config.toml
bottleneck = "vq"
downsampling_factor = 8
encoder_widths = [48, 64, 96]
decoder_activation = "gelu"
decoder_blocks_per_level = 3
decoder_block = "basic"
decoder_attention = false
decoder_upsampling = "nearest_conv"
muon_scale = "match_rms_adamw"
orthogonalizer = "polar_express"
max_grad_norm = 1.0
lr_schedule = "wsd"
Rows from block 0 of the decoder of a small image VQ-VAE, named by matrix and row number. Rows with one number belong to one channel. Each number is 128 + 24 x the weight over its row's rms, rounded and kept within 0 to 255. All counts start at 0. Numbers have three digits each. After the name is the row's rms in percent of the matrix's.
After each channel's rows are labels from the 100 images, of 14976, where the channel reaches its highest value: "strongest on" is what is common among them; "patch colour" is the nearest of a few named colours to the mean colour under the peak. Only what is clearly more common there than usual is listed. The data: flat shapes of many kinds, plain or patterned, on busy backdrops.
# convs0: first 3x3 conv (decoder.mid.0.convs.0.weight, 256x256x3x3, standardized in use, each kernel summed), inputs 0-127
# convs1: second 3x3 conv (decoder.mid.0.convs.1.weight, 256x256x3x3, standardized in use, transposed, each kernel summed), outputs 0-127

convs0.187 097:150118125099130138113177099135124129154090143127141068136112137112129138120120114103110134120121124081161121149155086100133065131093110104131132112129140081090113084114114082129153109142095144103121161139124114105123084132106119108083097113106168167117140127134134132084118106155132108176129134108140133152130123113123157180156102127143085109107161142118126068128125086078094092115133
convs1.187 081:128133129095122136096134139126126127092122130117122105111176104111139104131149091081102138132139132115118114168142136132139107106151121099140145150149083104106143082123104085098147118107124109103116166123141123140145121078133129163114101171154130099150153113190124109146126106098125161149150080156159129122112129133103067131067121137149137127118146128151100104132109082144162095151135
strongest on: purple shape; its colour: purple
patch colour: purple

convs0.22 100:149126143153113111137130115144112172124067152129123127157118113125128112139131126156112127093118182142125123084131121113123110120123139141110121170118155138163124128158088096141142129097143142129086114128136147141132130129123124138144140235153162138148160129135153118149146077139136121086163114117114050173124144117117158129155166157155119128143135162116152164135142138109122112122114
convs1.22 072:128114121117121086127136119148127172148128131146079148091150141125078141153120124067125136150135150133078165148141126130139125165144135133106096127121117134125163103151117130131148151178158107168105124123133119129161134151091159131081171138150147132098109131116119122105143135089107138159131122127158085111143100130155097149183133143127110124086174133077126138125142120122136118126171
strongest on: white shape
patch colour: pink

convs0.130 087:126107101126106105085138088129160089106131159171127078169119130157122114115104097105085129119102109160164120133159110124129139148139137124122080128140133083154144072128141129133153126147069083128147093113143129101096107138118154160126116074137117097112143145118108112096146121150131133125143135095097118139108109163128139131151129085155105120110096081136088116129128122106144118103161
convs1.130 126:105136141097141175103154090149152109128113114121140169166179114088113135158105110154141134123085119149091130125123134142123151144124145134116095128114152097148157099126154122101112129159135096131189134131125102146118075157145143111125138142144093097117133098133143121093148124138155118106142132114121102114148174124080115153074098119151108135114111128102140179176107126137098124124101
strongest on: purple shape; its colour: purple
patch colour: grey

convs0.111 103:132127115121106117165129125099109151087157136128099142091129122127114117123131118139120142137130098064133159114106175128103077160122122124131103143160106105136122146128158108144118142180097166129141165134119127155092103123126124105161160133107125127162146128096153124087117156155111139114115142124150126136168110091136163088128128096120129143141117120166139068120129165119112110079145
convs1.111 092:149104112131130149111094130147139145126144148089185144117132105114106152128136126132132130147164139146135141154121115134159102136149125105130113103123133137117107147139140115161081152214113127168051106130104103106130100117129134138099158125138151137120108125157117143125142133110108156089120128083161124145130161156166109163151081154165104104166081098102085095181092128134136120142132
strongest on: pink shape; its colour: pink
patch colour: grey

convs0.79 106:182166119128101181126104171162117118109155122164170112128161143157133111122139123094143135074111174156136169107111141104113143126113142096111182123124137188144170131122100117125094184160109100121219084121146126155115117138148154120116109100113114111121148150141123153132121153147116164237106129121132146079115143098123158105098133142132123171130121145117065093115096092137148106093122
convs1.79 129:212095124107102133093144173113136152126093126155112146090125129130101100114139106126109116158127153111058125117110113119137073152086171080119113141099122131106115105097122124147150122111143104148141127151083126126101139109088114096122105132112156079120091143078100116104145142127121124160106121169140123130108099135100104138164129131152120133130094103139134108142124126124129113101130
strongest on: green shape; its colour: green; teal shape; its colour: teal
patch colour: green

convs0.7 095:144143151142099125068167084114107129148072157127111105142091131124149108140143146148099148168113135135143134134129170104121153167113135131165114133153109100080129130092122123115087118100180166109130177128121118124153123115069132093161173115137147105122136103129120145138137143112114159114119136133111073113135133109152136136127140108168115136159126116139141092154153135110149147131151
convs1.7 108:098107131135129110124125087157158143127136129104128134115124141118130159152079164105095194089154144148163154107123120104134161123150120154097108110158131166070099124152141101095146148122126131128118122142140144104119099127162099124124163148131107146148121120141158150131132166108115141143098154111183105153115119117128148066164080162102155131126137114143135128141136133136111089135149
strongest on: white shape; pink shape; its colour: white; its colour: pink
patch colour: grey

convs0.222 102:099113100126148086140118133121111144135120091134075118122130122121109125117116144127147133101123151121166141162119144150136125120127148129135161139144152164091125119189150163164060128072117143135099133157139141127160117121159133119127112091136161152118131136139153156132145079115117136122155123087109097145152130130163144140124151162131139089102097123157118100117175172117148187151151
convs1.222 097:189122192136140144142162127154130099148119119141152113126128103129092136127114105129157121147118140119143121138132103096163138155137160134129156109144151118129139104115103166191106116134117138111164070161110078137147151143146115113123134123118114159150136147162105118138093144139122134124123130129162089127128158115100096139069122087099105111121120146137088112137119125099118118124133
strongest on: its colour: brown
patch colour: brown

convs0.197 089:131134133132115107130104085085133133093149133145120135121151156128137130109131118097132128106114090077127148170144135117079127128148151043116119123118109178110133129111175119129117104124091104125132107142146121129157103128153136147112075111119137116107138095118134125087111154158177124092138142103163179087124138141148133128138125140089159130079143137131147141117128139161118132146155
convs1.197 113:136157083153098123097121125189137105114127099130142160166148121122103115133151166145137116131132141107147138152097120126130075134133121127165174162135125133125137151071144098145177075118090125108095140150109125117130119148137139125164149157135100118095097156126149130148157176144154173119156136098134125150135126122077119121096131138139094122143145136134130111112130113118121156164074
strongest on: red shape; its colour: red
patch colour: brown; red

convs0.178 148:139131123148168171135122138108106110143178130146164126121132141139138135144129120131110136074140139132132174134148151118150125175146126126115149172155120118147153142143128146161134152227136167132193162110164152087140128150124157137125115049138115135145149133111139147170147203165128129211126117137124124114083136144102121103129132124105091150126133152130103109136090129129146116135124
convs1.178 191:183119139162134041079124108139101134153069107143140134081114111126098173106137126102161138062133137155147166124149085127111071106156156141132144147150129123135164151126109125128118136110158095141122099127153114142137105133133131123143103178129122134141141113130135138109116201120136147045158118139156146151161129113131143142147134117142111148126146113123133082130176118145177149136137
strongest on: green shape; its colour: green
patch colour: green

convs0.191 106:168120128126134168155139170105141118151140132141143101155127134143129163115148104130132099112123133101165101122132105118141173149108144089123133111151120088130128138111106085134125121156097094122158156191121136133129127139143128128078102170131144164107130137132156152117119146138116133232099117118119104108127114120097124183166098107128081116087114126103096126154135121101135150120122
convs1.191 089:160155114143169094137097152134097141111118127166162073119123108140146144135118113126100105142107099092104131146114105099140142094124124128137151100183128140121126099130122141093110108145139167099119156123123112143098146157119106143126119165094159132123119139166092138112116117092107148114105120134147122092107110159146090117127130147141150110137126092168112112139106138131152145126153
strongest on: green shape; its colour: green
patch colour: green

convs0.50 091:109155104150146120149141137162099118139162133131128139138146131116129105154116142136135150146148050070121120125133125106144093111139087107118120128113079159112119127115123131074096109132122131150118179095156159120137161146164144133118156122150142116154136135111147132137155145122169130096119146147109120101103130148147133041098133179145088103097139124150100143112165118134155126131126
convs1.50 124:101129105129154126098116135076137173148135134082134142152152125132128123144133151105165158142132119150131153131170132129130111119145113087156077137144154133177139147122133128157164120126118088056147106128112130111116119134128102111145164106098143132137116108141147149102085135141157125102159116116129133137132166113110098185117148100143101164103092142093130157120133111160122132141108
strongest on: yellow shape
patch colour: brown

convs0.201 114:125141131105114153152137144148129151135150139156168148131136150155171133157135126116153136108172182159155166127105131102148162135122169138127148156164132160164135156159135163127127186151124123147159148125159144143114126152141154140139151075138149154160159168147149180159158077135121133186135136111153072100104123112127144086108138138140140164090147157117106081120112142131107137136144
convs1.201 191:197130112169103022094109139111078103149090169108116161112103154071081157136152146092110157110103142110147140145117136107108119153150157143134170117145121148148122129128102156120119114154145084151135096129131127123142124119104126146123156128135131104104154147093128116135115148135128105101163125152153174111147122126119150153130152117143137138135134109118133106109135110135148137129131
strongest on: green shape; its colour: green
patch colour: green

convs0.190 134:140122073091149124130106106150110150118122132126115126110128110112123145089115138097116141114099128139148146112131110122164119149142111059104098125103128121092116144134122128156121130128102122119120113156097120174127161113132113130116121057111102137145124130111138124115097166140094145122088125130126115114170140096161127100136124071125089191116102125119094087129117123096058117122123
convs1.190 114:141155109115116114127099182099127110126086144123145164118138140102127136106123151147113138143124116124157153136150135120141105164080098130141134157146120137159136111116163127123104134119154113114125164142089145097104147178125151163135069173127149190100155148111089115112187157121139114147108123124159142110092119141130134146133099173144126112151177129135133126123103085130150127144131
strongest on: its colour: white
patch colour: white

convs0.96 095:140140142147143149145130133131158182114121184154141119118142139149117102103162145151164148142132151144141124108179165170194154111174084139111131114126147126099100107156103157098115137130106133125141118119125100121131116123094142152140132107123092150114154116141135094140139134161098126119122135100141124111182114155109140154107135134116157137135098159136102101101136163126085082123129
convs1.96 114:137130095102122131152170125137127137158163149104136161145134125121143146102118133160143149147145157106146139126131094109122163123113107145123166075128121158146154089164105140160143100180170102167162072137134121154160124132137095151158113093140119112118148165103116088151155132157119137091142117118125125115104120119130135109096104148171061137116104124172118147112109107133154100146080
strongest on: blue shape; its colour: blue
patch colour: blue

convs0.99 116:109142191119117109110121106090132111142115150159151096137140139113125138108133117147126106124117095100102151135110104110101109107139070160132104117099096112124093084130120100085133116166088119133116164107135162126123106138141139134126151113148133129128136115128137133146153147125154128110092139103123107143083111183132112158130116117126106089136105114107104139115107082081124104105097
convs1.99 120:126150092138109159094144155104116051145152104149098143138147121117109109112129108127152127130116150129112138114151117137117139116132125102161084134070170138138177110129143124134111140185155089113125089115152124106141100153125108111158100099130130071127172168141154127111122117131115154092108159174118088150133119169099135118079105141128127125119091147140119152133084118133082128102137
strongest on: purple shape; its colour: purple
patch colour: purple

convs0.115 098:129146113079140153125175155153114151129186159145169157170150136163177127128126148143130160128133135100142149117142176113089128115161103120118146159117132097141106138130134136137147145143115135125102143107127133128128163121115118133164134125135114142142162159121153097109115164120085147115092144125106156127100111129128129116140120088150084106108137180131110095118158169117058099112172
convs1.115 107:142112100132095142146158099126134116132062099125140120162142095122138135156075088121111150126111129121162112116131108098123105119169106112159143076123157102096117145133156140144131144180149095126117118120147116116121136176177097139157134091110152139130147124109122101149202115170137092097132136133147139114124084118105150125114108118140127135143136119135157128186155105138099158180137
strongest on: white shape; its colour: yellow
patch colour: brown

convs0.172 098:142132120102145111132129137123129148106131116117137102128129144128134132099132099119110085068116125099097156111124112096124151131144117076125113129129143141148072115120160088135126106156121124138164165139107111152134142152109126116136115133125107153152156126137168132118121187120097120194117135114125102168154114120130132127165111086154129106092098132117131103106121142058080063087143
convs1.172 086:165143116114139134115136141154073155102106113151144099130170104136134113123110121118120113153121107091165136154149131113140119165135133114148148150162135123125111122160123144115176136169173121121198180135148143115154112152149109127101107183112129118122168103176095128143142148106178134141134123098173110131125145117176071124139139146121115133124142123132117118105112096143149141127130
strongest on: green shape; its colour: green
patch colour: green

convs0.136 105:157127128165095136137105147124122166116135162151136108129139106135133120101134140114151095118123111081131090119161128123134135151098096120139142165143079153066137133153118141139060156133076132150142141137144135121158141142124140096153127118117105182135165148133106103119131117112141109075169118144130143108100086138136113140148141167154151126169120187129111122148096136173117117131147
convs1.136 101:138131101152175172161131129116169167141142088117163122159166120130132162068084118130100108158147153129164104170115160160136132093098140091141164164125168092150118139134115099129152103121113113147115123099132151127142131117147124127147117224115129141130123114143067122112123123145141134156125146117094151141143166131139166126141138113120127128122116123168145123123112088107123177157139
strongest on: red shape; its colour: red
patch colour: brown

convs0.101 093:142141112115142087135136117151126126124091186114114118175126095091128118143149156082136147180138163103121126131158149139083122125114128143097129148144134087114132156136158147117144139119096131135127080122127083114154095132109137149101091184128127166123132128143121137136119094133139132132143131079143111129148186138117125114150130145117105084134167151103107158132120128153119111101121
convs1.101 079:150110102099163092145138093096119068146171157101133117133117127125126118128153149108088100149121167119137109094116151120151136101148171191136121106145155111137132130125123132109174120089133142101134112123114145168084120111144135157136123030134123115158129130111073180122116161144131137081166168152141135150138129068107149125134094128114116104130139119123157155147177102110150143124107
strongest on: blue shape; its colour: blue
patch colour: blue

convs0.237 110:094131124137188147135110125099123097132149098111115161123149115106126110095133120112140111070103096123139155162109118120122080097132074149147137146123124133138135109128130097171136125121089155141095142097140095095137181119149143127102145156130103111125104132115130107125125217076134146067142141110098166139118152162146126125130121131126129065106116094152142160112143118157123154154122
convs1.237 089:084127093074053118117154167130117110125119132155099157087159118082116105132099118139126084107116138111141119122101160114102111142136120131129162149139157121164096144156137160125124139140123118156137102136126113126159114136119131131111128142130138141153119126097174125128163150151116153177154113140118099162140129172146120107138126145102123163069180185115132130088204100132106077130127
strongest on: white shape; its colour: white
patch colour: pink; white

convs0.243 120:139137152116087128083109127227125103104102162153153116138160114172109105111116129102130132090087194141118140096115126120128172081124165105137147117114114156134171125128130112127097157108100109143189132125136138160130114134139141127102124105145128181140137160124155150136140101145117210210114128126134126097150110135121167077090110115155113156106121122130091079098126105108121155119108
convs1.243 154:170062180140105089149091206072113170126143131151119112092121140080093109133165128098078159148128167117124157100099131099109102134111148105063122145096084124117109164088103101150123137126131100148131117127103163141089130136151134140149116100131134117133142116115147109115127124139116115165108087126152112168098119134097089123149118123113103112139134148077132118131108130176099106094122
strongest on: teal shape; its colour: teal
patch colour: green

convs0.68 103:105141105116129109186140123168113114142195120140167150125144126142139126129128123123122127141105114078130160106116139082108057089119058099150125140130110134113125119148135096090122122115131137122107134113151141121094111145155144121161082110137125125136130143155139117100133213084117116126182137138114147138133111142165119120103132143122130132118130131135114077128153151114105115126151
convs1.68 084:117100142102132201096144143147169174111133123147148133153147127127119106117137130181145138145142111113116122154117155138145081143117122119128123094106132091099120126103158116141123159157115086121135141128105147103134109113183176113110150152144139124153152122165090132114128142115116141133172161074091152131140125139127111113094106093113144138126150118188136089117177136081129115147174
strongest on: its colour: white
patch colour: green

convs0.2 124:108119101102147114078137089101103132101120152151122076139135093138133145072118102093096122117113104087136145116145128117123123131159121148156111143114131108153122127144086117159123144143125128090130160095115110148135168116070135127167116049124118125113128124117123151116116149135105124100107120121098128140108128141153142107124132114140098131136125131142152111120158126105115136147143
convs1.2 201:090122132098129171099132138166118118095100125129148140170134119134129137089123086137137123161125087140135143078089083127131121154118102110099096136123135131094113133140116115120122155145162117122138131116122136141129116142131156112119095131125112124112111143141127142091154139130136132169100128130151113150157133144115115149096104153144120173122125118126133142144124112153053159134160
strongest on: purple shape; its colour: purple
patch colour: purple

convs0.157 078:093109149117081125153115138138104145146141106145123184123118130151118093136123132161159104139118127110170127111095126116115095085140127084153108112113094139114185105108138100089167143112171126116135118108142141122119107127164127135109151143117105128119139130138135126151130103118160138248141132099100129132176114094115098105099110123111142127082140111135077173085162092132138120114125
convs1.157 113:133158159158130161103109111125128091136120135128103117150119186138146122157130131110100144130132109153163120120157092122107153119145135121130144135145120168111061134146127181096112105155165102136162108133173104185100138113074114142134150132111124145138114111108081138178105119146118103138115129105118159138145100093093148136135151078094135136126140117098113146144176154113058101114109
strongest on: black shape; its colour: black
patch colour: black

convs0.163 091:139121049137097108139169120152116129106114134131154087147118122136156111127106111088135143137132128123138109106128125104070154103122131105135102137137139125138135114091109128088084109133077055130152144143120121135116069133143119117127097186122115155117113130113142117135128113121155112122158134150124174123134136160095123104126110119090135123123130132083090115115149213095103098137115
convs1.163 085:134169150120161117131095155167139179141153123110132098111152134108157100123100153124124096159093119120140121120141104101093124109136163133089169165190093177142123136133175166110141095099148172157123143113163115136146108141134149082142128162129132112129159120096100122177110138110129117166157143155121165131115119121118091134133140133119157102110130094127102075124143175164127135149148
strongest on: its colour: red
patch colour: black

convs0.103 104:114143149159123105111123122130159184111138119148158100138155151147130111139155088111136121107156129172133132120119130133125135083109147138124136148137165107131126150100118094129153123135071107141118131185147122146104110147118149166123138076135136128130129144145135143141138147104112120112122143103124179126113133116130141186130087095112130097113107155127078137139114093141101129111135
convs1.103 161:122120133124130137161161160207114081116152122115102093122127133117125123129140109172122142097143129094118126125079111127122106107103116098156120167134108098113089107157141107078118137147131146155147130134137126125117143110101133124126121127136138118110100143143112130080169111133154150082122131106117115143133118128130143081172141142111151106119134150112131099115081140133149115100149
strongest on: orange shape; its colour: orange
patch colour: brown; orange

convs0.189 104:141117150098158143108150114126170126155109179119110100138105146125130156138143112134114146112150117129113099141127129098114127081091125159119099169131142069153086106107145134137134117134115121129135161145115107133112079137106125148093167112143140157103118133095117109093136107123114163154113161114118093160142112113119130170152130103136144102143138108149142154151156150090124135133128
convs1.189 104:122124187113090130129144099128097110116110135145115099097132149121149139144148087097190149098119147097152131134131100124144145133163144188078110130143141137103104138090131143100124130162142155124149176124105152124129115128126085107112144123121135109137120137128137131130118117140144140184124137173139131128174122127108068109072068089123147116141071103150129161124135118125110119135137
strongest on: yellow shape; its colour: yellow
patch colour: yellow

convs0.113 096:112126150122137119126151136135114129115112140117131126138112128133131134092135123119112120143139140133146159144120137145128170126111147150138106104131136123175120154152133141136143092104053119120130095134111135139128133113122137100057148155126112133125095119119107149148115110116124127201104143136141046130169103114090131142139133138119160131144109081103098205121148134083152144123129
convs1.113 086:123101160112139106130127125070106046124145120125093148151139147119152125129136154138089118153160094136099174163102122115094150147114145182104136150127114126133134169091184150174147102125119152119133149144094115163085148137119162094136139064129131103139165109108104122125116135134165137112155122127131134128083113125138131100152167131111135124102142094158140187135115136154124119141103
strongest on: teal shape; its colour: teal
patch colour: green

convs0.26 123:105125159111173111126192111116144141155112171128113136151115155139149143152137145135134149118173135102115088144095144149120156097131178136162137147177174115151075165140122160197147146127147109113130116151103095147130120115071112135128136063137118124122131109127118125133118083115093144226129142098107099154152160122147129164136151133172114121132145110120153154182165115106144143133136
convs1.26 140:113114161117111085105168118137115102141137173106106120145138183114138113173134131095149174153118141153157176091119160114141145113160132179119136134172094131123109121125164142081126074108160147120121152141110135165106125117100144140129127084118115120148108101098143130144110172133113086137098114167148135099173114115136090123126150143105137147136116105124145185127124065153107103100095
strongest on: yellow shape; its colour: yellow
patch colour: yellow

convs0.218 107:100149070110154125117123113132136147130128109132128115142141145132140131154142128170148136116149108138126146147072154154111109136172089101133127167149118110156129192150123117151148116115165136132101116147137129173132155134112132130144140086146150145136109124142129123113123126130162116058161139146117112166142133110140118104138093093097113131125168094128109090106145118148065102128126
convs1.218 118:149103156139093118152108160127140085109124137115111151112134164143126082144146152145139139167086068112160139150071125130118169118103109129120152134133113156136103136117154108103089098161116134107117154158104188123134150110104153092115158146128157128108122127143147135138113130092076145156128140121186106158087131142152138112091104157117145145136069115116154121142109122134099128120126
strongest on: white shape; its colour: white
patch colour: grey

convs0.131 152:140148149123145169139121105126129167149152127124124090130133135139126136129134127135127135124115078113117141088189127110141117100139098137102117106112120132089103110105114114070129121121109093113144119127149145131107121129125144135125084107129155124125172131113132125148137173123133144146097115118117191128154100160102122123139122122139132129139146195115090086122083081124123119117092
convs1.131 154:071122087157113158124132142203108139133119108133116106094134146128130119089126114149137129153122120130140125097166156140128145116131128079136125084118153148116122076117106120133112123147103097159114131122120130140129088141151107139131123162129116087157112151097118124121112128111167161076127100148103173137120154115114116128112153120167121110136147163122120105127162131105090145107142
strongest on: red shape; its colour: red; purple shape; its colour: purple
patch colour: red; purple

convs0.182 117:155136086162129149106127141138141180123118169137132128150141108118155154117120108106154141091148152103101150130155123129130103133103151032129142163127096143062165102130127112182120128148084109136155130131132129143185142137128140148103063136131164155128168136139128137082120112163171104082173126126127131133099134137130124140123149094149139149101138172116115130136121161143131115117109
convs1.182 101:151143121145167110125095165135131194132128117148156117087143064130136130087122133142136103164122156107135147161169143128144086108118153064135151149161119118121165131117104139112127101122120162120124149137139119135169153128159104118185103195116114125134112145127072151129094122144166140132139126129134164092112147133133126184120129134155150091124141136143113107139127131133188127153139
strongest on: brown shape; red shape; its colour: brown; its colour: red
patch colour: brown

convs0.90 088:106106157142136162172112151094103118110151146094118142133137087132124097166106139139149110149115120099112128119143174117098123113150150188141146140163122126124137159121153149107087141100120121137127148113111135084123120123150116123125120105112123098152135137129150139150130158093111150136125113131157170139092126127132121135112159142136139108152138135163203131168142195190194173130125
convs1.90 082:129144117127116103118161095119140138101154128102128087114120104209146145145147183120094139132129133102121106175140133115129128172119133145132125145157118126152114098126092152126177097121131131130148144103098133134092136100081119130097127145161120139135086126141119146173138159106141127125119158101103158148194162117157142141112103142110179130113073116139154136095150155084171102129128
strongest on: black shape; its colour: black
patch colour: brown

convs0.186 097:129133121142085091087118119098145119113117121159123092118143128121116092117119125081153120100099089112143129113144129135142115147102114082144181105133160149107157112117131073127147143115077075134176117085167099102151124142151155139093109109123126140116152142165116122115129125122174113103142149127132149087132117140147122090120109136133165064109128154123081118094136130151111101126108
convs1.186 146:126167152122127151121131092179120145115109121143145129131136124146112117132115158141141141131142140171129124131152114123119062145144121124104168100112126122135104082125134105158139115137120132113116113145112095134155140152109140135132083162140122113106116112118109130136132125144114134132138085118100124124135141094047157168098111138142111091124155155158122096121133126109136173126176
strongest on: red shape; its colour: red
patch colour: red

convs0.36 090:146106142140160147150150126136095146121168114151167109139139087110149118113140139109115110154144150131105130148148161146086163170151126152157126129168136099105139132152136155131081141163116171153164168109138095093139131153093138098111166151152151130157144127119141133150136153143129137103132109176143163126133128119123134097173118124107118148162129111115140120134142138138136111149118
convs1.36 086:091134102112124121109131125112125220113127129114141123128119116156142117147127112129130161090131122130114122118128117098109081132143132137139114144154146137104161143155140133125176159144127127157105106126127095110153070107152140128103097106133139163126082154109180136138129121130102108131180133100137151126144102136121126140160113143120163129149171098129125104109167129113137128147138
strongest on: white shape; its colour: white
patch colour: grey